From a checkpoint of a small CTC audio transcriber.
Model: 3.52M parameters, widths [128, 160, 192].
Rows from block 7, named by matrix and row number. Rows with one number belong to one channel. Each number is 500 + 40 x the weight over its row's rms, rounded and kept within 0 to 999. All counts start at 0. Numbers have three digits each. After the name is the row's rms in percent of the matrix's.
# convs0: first width-5 conv (model.blocks.7.convs.0.weight, 192x160x5), inputs 90-104, a 5 kernel for each
# convs1: second width-5 conv (model.blocks.7.convs.1.weight, 192x192x5, transposed), outputs 90-104, a 5 kernel for each
convs0.20 101:479499499467471491528531469495530505426536473503440472432378511493491475439449511500518555539501460433448476468489529499444490489542579495504483466504484479483487475554516516469523486514491496530456446493468452468518446507525
convs1.20 099:499514512528574532531509540540486496471471524516484534495443474491493496477439504532485479507518529512480482478499485479491495503498492523472510563562468483476432514484434417386423495481511508495553479349388507516509486480491
convs0.21 102:405435496507420456452504531532453481537520497494500423496508445442490532548512512512539500445507463492478533549471455472490502530520536538516492503510504397460460475480484466513524400422459512424472480547516557478449505538520
convs1.21 092:475529520515527512592554466416520489507498472584566503521534489484430482522571565518510494535486487510530542487486507496574524504501534507486454436428494476426370379503508518500507481497546515452397468506557515481479543508432
convs0.22 102:571485500545564649486477521524477503495477481568541503448470528468512506457543532491519513490500481480542519491510547500487505544555504460491502526475514468507531577386485514421475548521484484495461437432489507447512515523544
convs1.22 087:460413434506496433490489535562493471488495523498514508527583472462473507471499458446507516537506501482486427490494512566487549573493488466500512506511571577506494541500490466520572468463470506524512434407437525495496497494491
convs0.23 103:503454453469489467551489464503531483442481539478402457473424521577572550513521510484447462491477538524525471501488445444514518489561572461478512451401458504500500563432530527501473509499448446542444464488541514501493489530450
convs1.23 105:493475466488543499469455455445557521512503500451403453510475518503519493433574507500480497510499495440465584544503570592411474523557537491491452442501473546537495481416490510497492472455451499570516519465470511504516508502487
convs0.24 103:458472533545540613516459443462467497520484477486523489489489526542495480448525530533510484482481462414463512517500476441470488500494481553611537429464454502519461447471382498454450502464494499489502474496565534465473498497479
convs1.24 092:432432477504483466469511534573529488500540543544486468475381534502499514526406389446508532463467485495501513552562503436549529516498480389503536477483436517567487519458456438486496541567491457477487449475497553557514512490466
convs0.25 099:542548533461445583476456488485463530548552591474470490502461455483444460450501543449488499442434474462428481470523497499521531510492482484520534526477447449539534449581528540486572498488469507562559573592498454531540524473515
convs1.25 097:604534495436466552541521500544543572495474489457448497572561424452497518537438439465482463497504488511464470558562503466500438505575514568582529498462425431464507489488478497492480446487503505533493494470507516502534502454410
convs0.26 097:479497490509466499489499504553498443444513516622500454554505527528569495503486613497420412394497495506538507494463465438542519509492521440418470488480562571592516533488512446496494435500501445501512497520493472443469489460475
convs1.26 100:504536600565511428486513545528519487502476536447541602531451528494488499513500489447544516443492510501525494501508482496445502517463487472538527539499496440446440450462568548456490458564513492556496537538553584497505487477511
convs0.27 105:539507498499487431503497494455428507509507472395396470498499596539497494492544452505463500565518451362440484517538532529581496516493474521489531538491380507520488502497520529540455466446482490566468448476501554514450488505502
convs1.27 111:408504504498467501508492493528545508507505489587572516486501490473460487514567456417424435543502512500484515503486474508530529497484478470465487496443522549532496456646546525559499562500491490517518505510495480403449488489502
convs0.28 101:547539495491571570456491599581499462491481456497453446469507451465459498587592542482538530482475507459433442491456501507396442449507517558616554508514525457464468466473505528513528391525502497497434511515527586459455472488485
convs1.28 096:472444483474498626515462455448477503500497550490457475523541474436468450450475478458499435510513522541495523543508509491490497498556534502492507456457502535553533416511491507529464429518509488493544560542532504484503499500535
convs0.29 097:504501499475472578495474489481484513569530521452489511527571444495516472494525486396478491543548480476511511488485468456480505488495546570491461442535550532494496500525523480511518547530501404405570494455417451561473483482459
convs1.29 093:469498527496547465463501538515480459522514514425530569523507492489520520512532492463487514511474466502500530499543543505459488451493539507510543484528470504557534434551505454504497481483429488545531416444512520494508498506541
convs0.30 102:449482493507520504505543501500564518490490501505474509498474479493467491503448497454520571487478464525500491500499480479592595527497520462421470516604502510489460445415595527467466516484422427495513542499490465490543527499507
convs1.30 099:429483501541511501508518513494483510469459515489488490567535482423476543509456497536551546500532504524574457454534569564540532488486443455495511458424524471455477504505517491510529510495474541507496479457501491490497518524524
convs0.31 094:555497476536535529479493578576502511535477483538533493443446481499462443487482482508494460512516484474456453416475493473486440491473500516554489405431581514498499522505477442384445446447480577513469443471521519481492476470499
convs1.31 108:550524465484489497559553518510504501530512518498442436454500547505439456477554497491492504411455436464527494501504534498486461475554609502496470458496523574555477435486453473537614433452441471449436485527535563562501509483448
convs0.32 101:492499465453503468448496513538557565448376422551511529469483523505464428513423477499484486476513507503513544535512533491553573538456502451502552549476581576486456482523512452478486483499526493452570518472500512451468479475513
convs1.32 099:469474497531601491522539502464487455476508565510506516567517430486551565499552550580538497432481499474460505501513526474507530493481513481502502527496457451496487403461439491517541460502481450452442431476509504570530485464460
convs0.33 104:470501529521541576441433470518477493510491535498489519512545519500471555582483500555615595504554502495536532513491513497482491489475460479481464519547488520488426513637471452526540498478466483454538480410507509422396467498514
convs1.33 102:552514548526481461479440515580429490486490525486503512615555508478505494486512473472492467475505511525510521533514502443517513492500514552491506461496507500498519492457446437446475524538520462479591556526520504464485520519513
convs0.34 098:516524484468492484489539566514444447468521501483469477516545534492480478494439516539457401529517485430508477550526529568584563554497436429489517533518501539546537510524532548481501505517493539485443447455495512515463444482521
convs1.34 105:484476468437434471452426503519451449480500433590536461504556486499510538543549556511479477461450487490486526491508537538475490471499482487476500550500409435501548547535533498508522469461512530501500528519494484505535523469481
convs0.35 106:484481527608593527479554515522506455513557499529516539505520477482505434439466526505536630471476489500481554501543514501572498483460476449482465414423489467487512533544451479500522524506500506472386477499510495504454479489473
convs1.35 094:604593523485448431461456483581428448459465502498501524561576519499537516476448459491536494504479500501519440455476474464484501506479488421444496501519552515501516506493492527510479445431503502499523504479453502536534585590574
convs0.36 096:558489495505539471505496484483478536495541502491493418388523500504442513499502552537471499501498470474455505519535524516459493492463522463507556493532486513459424556528549537512484528479490499602502433545552573484480517476496
convs1.36 100:626552477451479546497451499527561512481446448470445448525525475451450463508528521489451423514481469460488576475501511470495490499501566523413361370433494486511541497533474461453451422477553572560486470519548486476552484417493
convs0.37 096:417474503502459474473540542555516463447480512509457452533568482479503571517514584494486595502502471525487462502488482517539505418463499467468481499505512449436449459502568612532435531538497519493524479517509466578565549485417
convs1.37 095:530532528515543553533518507423493513457528460534514547488534517478472470505429504548512473507497564552455571541528522405440481484416455580546512514500538476413391395528520552504497547499483399404574591505494508424416511535522
convs0.38 099:463530572519422449443477474520482487426510502497443441509533428441473500516530441450455468486474492351414436494505526466602540504500495533470481502500490519494524583455523525526491438453497503525533505523508468559561504431474
convs1.38 104:495494508500498551513495474490472434426455545474475468513494439509519500466540471477509503493541490496549570523531515498448499484475483504497480475487494521537515507474490532540464533546480472507414462512489475602566532500458
convs0.39 102:468457515501498449480505493437471492503486492543434506506505499482504534513452496584510509518503484473483482421439463508519493468455478535523546549551567585485507491601489481465518475486477444498475484498475504483511497454481
convs1.39 097:537500532528532499446435489492467494526501491487527525506483427435405416488520508517499504501490543536454474466523529464537591544474460466453402442493485498467474498510468511516500499528520469497500478500480457492525564543558
convs0.40 101:520521497489485459460504503459498465453483489512459484497453529488509509522517541458443489677547507437496487518463487504510511502502483415479549517527491438452503548378408446531557437441495564500512491511540515464515456468491
convs1.40 095:488504505498511562510425407497531554525468459443495550498503462542529532542609512479505555485453461511504466490489484499467477473498602433494500482461417429465531496497455488543518529519526567545518512436455493530492522560480
convs0.41 102:408436486516562466488499513484420431469502503462525553563539508531518493463440433453484523606509519520491434489530509486521519545514482565484494552568499544521524475425452545591547430466502503488463480507484450568509488491469
convs1.41 111:502548573543499480504522518540492504505494502520590552519491537561508508491578544532506500522507512499493566548501481502422513525535505424515543498461460506532544505460494476440465560509477461437562567527530509484496461468509
convs0.42 088:434457444476502558485402495556507484516504518456514526494414526480494509504458419476523558498491508503492441502489492561518481514529543519536585570453506472448457541520505501503560520538513520559444439523489459478477448510510
convs1.42 103:475473497496541473477528584594580522499529545548554576475383475501505510563516448462467496492485487506523505500547528479482472494521499498516566498500502457468528571492479506482500519572565479501521518504481498501481444441490
convs0.43 101:478527522494502513519534495517480531497532549498458484479506497518567531551512542602570505496475498531497497514533504444469514504506519550599513488512438494481400478486491464472464486504519497486507494526609510577516473459455
convs1.43 098:502462481424431493485503541536450501551521500514509480511471474432497513460449451472507533528500542500491516500503467557481502500488494495459460451503540509501487446571520492507516487501547531484481487538499482452507528519529
convs0.44 097:501511506466471507537526505541568481515522497526504492500487476525561493482504491424443484522561527505452549471487464546547573496513502539494499484550579490481487494498469516506445506466490499549489534608503500500535493468502
convs1.44 099:476490499462455516524538528502433501509471477461527562500461457434473481507529504481454439477532515492473518517541516473501500492517496515477500503477511474491512491440511474446521568540533514429531475426478436414462522556522
convs0.45 100:480466455422409477459537479506510482472525575562477518558526532510524516504503469488435460568494492488443501482461493480498509496482485451507548513536522526561549547511414542508433505515499490528451514544452470450503497521519
convs1.45 102:570578512454479485500537536517506497461469511477481481489459490481531483441499521529500488609538500563551466509541543533486489439420481531580577535497469491471479384483473495457474441476511513485364426505483465507516496484482
convs0.46 102:517521523474381526458465496491508513515458476482513581519466414425516516488490488500496507526522495492508462478552514470430483514505448534495481457497570538557515500610496551537498459434461488476534466497494538460501546541464
convs1.46 086:644602540509496515476446480525556523463400422476497482514490551499504480494539498505508528487476467487499491508500505492472456507545620499475504604625497513483511504618550439477495462495530490423469480491508491507535512509466
convs0.47 099:447449503466500505520500426424558510475508454496505544567526594550502512514450452498500454475533548515484454510552500472470504578556501467480508533533439465507505449514520503502528561546488472505471496503498510437500549555495
convs1.47 102:503526507561540444403461505540488489492447459530516484523538480495510513504499506481506548512523497445471534499551564498456480522497519491486466503608491474523514423534528491473516570529521534522502466420422441430430465523609
convs0.48 094:549536522495486463515488501464539521504437455535474490546566471490507517483536504450479516502505494463446501494518550523514435493513533469444457484541470465560578523449451454534500602533497499482501511427443500493493500492504
convs1.48 094:544503486512506476473424453455525495465485490545580580561584505549525442456500451486508523521467433456486523506493488394494481500560573523541527489513439504521545511478513503481501528502482446447537528559575514535501533554479
convs0.49 096:529525511492490475486447483501522476490443558506544424433507481500487459456446442458501504522502506519539541461518511505422496534464482484500485456352471415445474531493485469502452469524481446478566556471538495530463474559584
convs1.49 098:525555467441477463441496495504501520528499465500515507507505449432491480494478537531510448540492437375363525499513586515530499481514535528527560516496428489523500526551506476498567542482471493496544561535537524498498495508483
convs0.50 099:445498547530483471517483405466505510491494476483482489533462521494482543528482500506512500547550516474569499473499501488447472399464509421436558643535520546499501602498509506466544544557495515503540590541522606548489446499503
convs1.50 100:501475452422413451474549615500478439470513497447498491486492500532557581502415417436478514484501499531518503451527566527438517535507582368394410488529504530504515478542495473519525477471518524477412477522513499507460411446483
convs0.51 103:447462500509523516535500437474519534405441511574463401508508502571567529502610517539577494468446527512452492556528507520488491491489515607543460526449534526490470505457490459462514549583582501483486483450452446503505513562503
convs1.51 107:595558492486486544507486488519575526511520448485486568578477562580604572502529539507502480507511502495472506484463494515454427442487556539554570502547500498477495525496512514485498531463471493522501541529517541350398483500569
convs0.52 102:457511502489494497542529529503487489498451500547494488480479472496452419413414412440425403453484540536526443482486455489504488502504494461501520476400503493433463503523507518577552526556505487470600509434418445498479478453527
convs1.52 096:493495478526505460498501493487562497494512527397443478513538472437413406385509488472466473532497484489485523506476477483442463497482462453489508567526497498515515476503458469481485463494504551563436507495455476566528518558600
convs0.53 101:519502475494504414490473493515496526497554552503519520572571587518498486497528523546527524472453468497478504462488447444468525494490471555502538545512573573556545509599473443527363530485516518510495545583572544561578517471531
convs1.53 096:467507492464440442458492535559453491509505530501460431474514478475490526543419456513508487573592542517469482552562519507541499476466477535478473496533501519485451447486481466457500589538499474483525502500483426537559563505542
convs0.54 103:543520555516470546510461418458508498524449518495464501582592488563581527514564549507463498484503543524544464556531520508485526471481454515537517509475506520608492388473506535501476415488489499560484506521495496440501431482517
convs1.54 113:479506462471465480551549493536534462498515480505524502519526488505513494527549557569575513501525526540542461511501503548486502488471482531507474484470512449491492519501509518507499469514533538470385439482423304572512545564509
convs0.55 099:441504555494433536496460497494477463509508548481494550508525478502479450499432489518478471507528480495473469509523488502459461491543541531491559502441501450423448492496479474441478497408439497496475497517548497520480447415486
convs1.55 106:548551562505439491506454480458569486463447468521529462519484498487461500546424458459459535495514571511436503500470511485486459455500504446502478469462463444445466523480449460489526511495483440413594475427469491496460480480479
convs0.56 098:465506502482485611540459501523485527459382357510561516500480426449486532402498521551495466474545567516547468485463484489486499477501469538514546583524492502499471431493480474484506476499593546533498444513542553464519510495523
convs1.56 099:469499459471462497523527460416560475414455469458507541474506563562583497454523502467499619495468442507528538569499487572540567544524466504530579514513589523512511495557559548527554486541481447486517495512554513529454469508502
convs0.57 103:519580571502477435487512585616540477504531491471497494510411574487455502514485468460429515492505565471529462523466455512464493515554558505365467519509584529495460507595456449435430475482546506451514508522479500487530527493532
convs1.57 105:507534545462491468498478514576513522519555535481492487545505449438529527525455473525553504442466497523506594489491535504439440497498499481442470490454456466499495469456458493500487453450479473455491498556557504546528569515524
convs0.58 098:459480485464436488497525526526401465522477522484505405438461486549538470524467538535476472498461498481494476503507506606501496513510534573572442422469459487509448525505527524515503418482490527501434482549505542440488497507518
convs1.58 098:490476503555569422484486440394494394418455395549506491476502461493437472460472440487509515456493513504497392480558522515515615589502501475475460441492526541500498534536486465501501408481481495414543474439467476443455498514541
convs0.59 093:490534513511460524441434425450494519506584598542510502562563503519507491412501486437487503486528551493498566510417497539522481467487488430511540539505520478436522477485489476439473595514541483472527498505511458585520484485519
convs1.59 105:470451510535517595506499496425445488490431401471476494552625549467418417484478479502525480565504559534456476495518465393507541524480412507546498484474529550543458405492508522534523622526476503486530473488504475471528522497477
convs0.60 095:573548503448436558515523492503579519443480525485427461477451566511508502502480543512508527459555578512468499520474441465548558479463497488468496468425541575498512470547502481455530507555482473501532524491500486454509485551594
convs1.60 107:637567467457506424421522523526488480471504501601522478460520461496561536528529505504494497478450475513555499524519555521427467518498465555533482476462445510493518576504519473476505496489540547531559555567506439476446442473503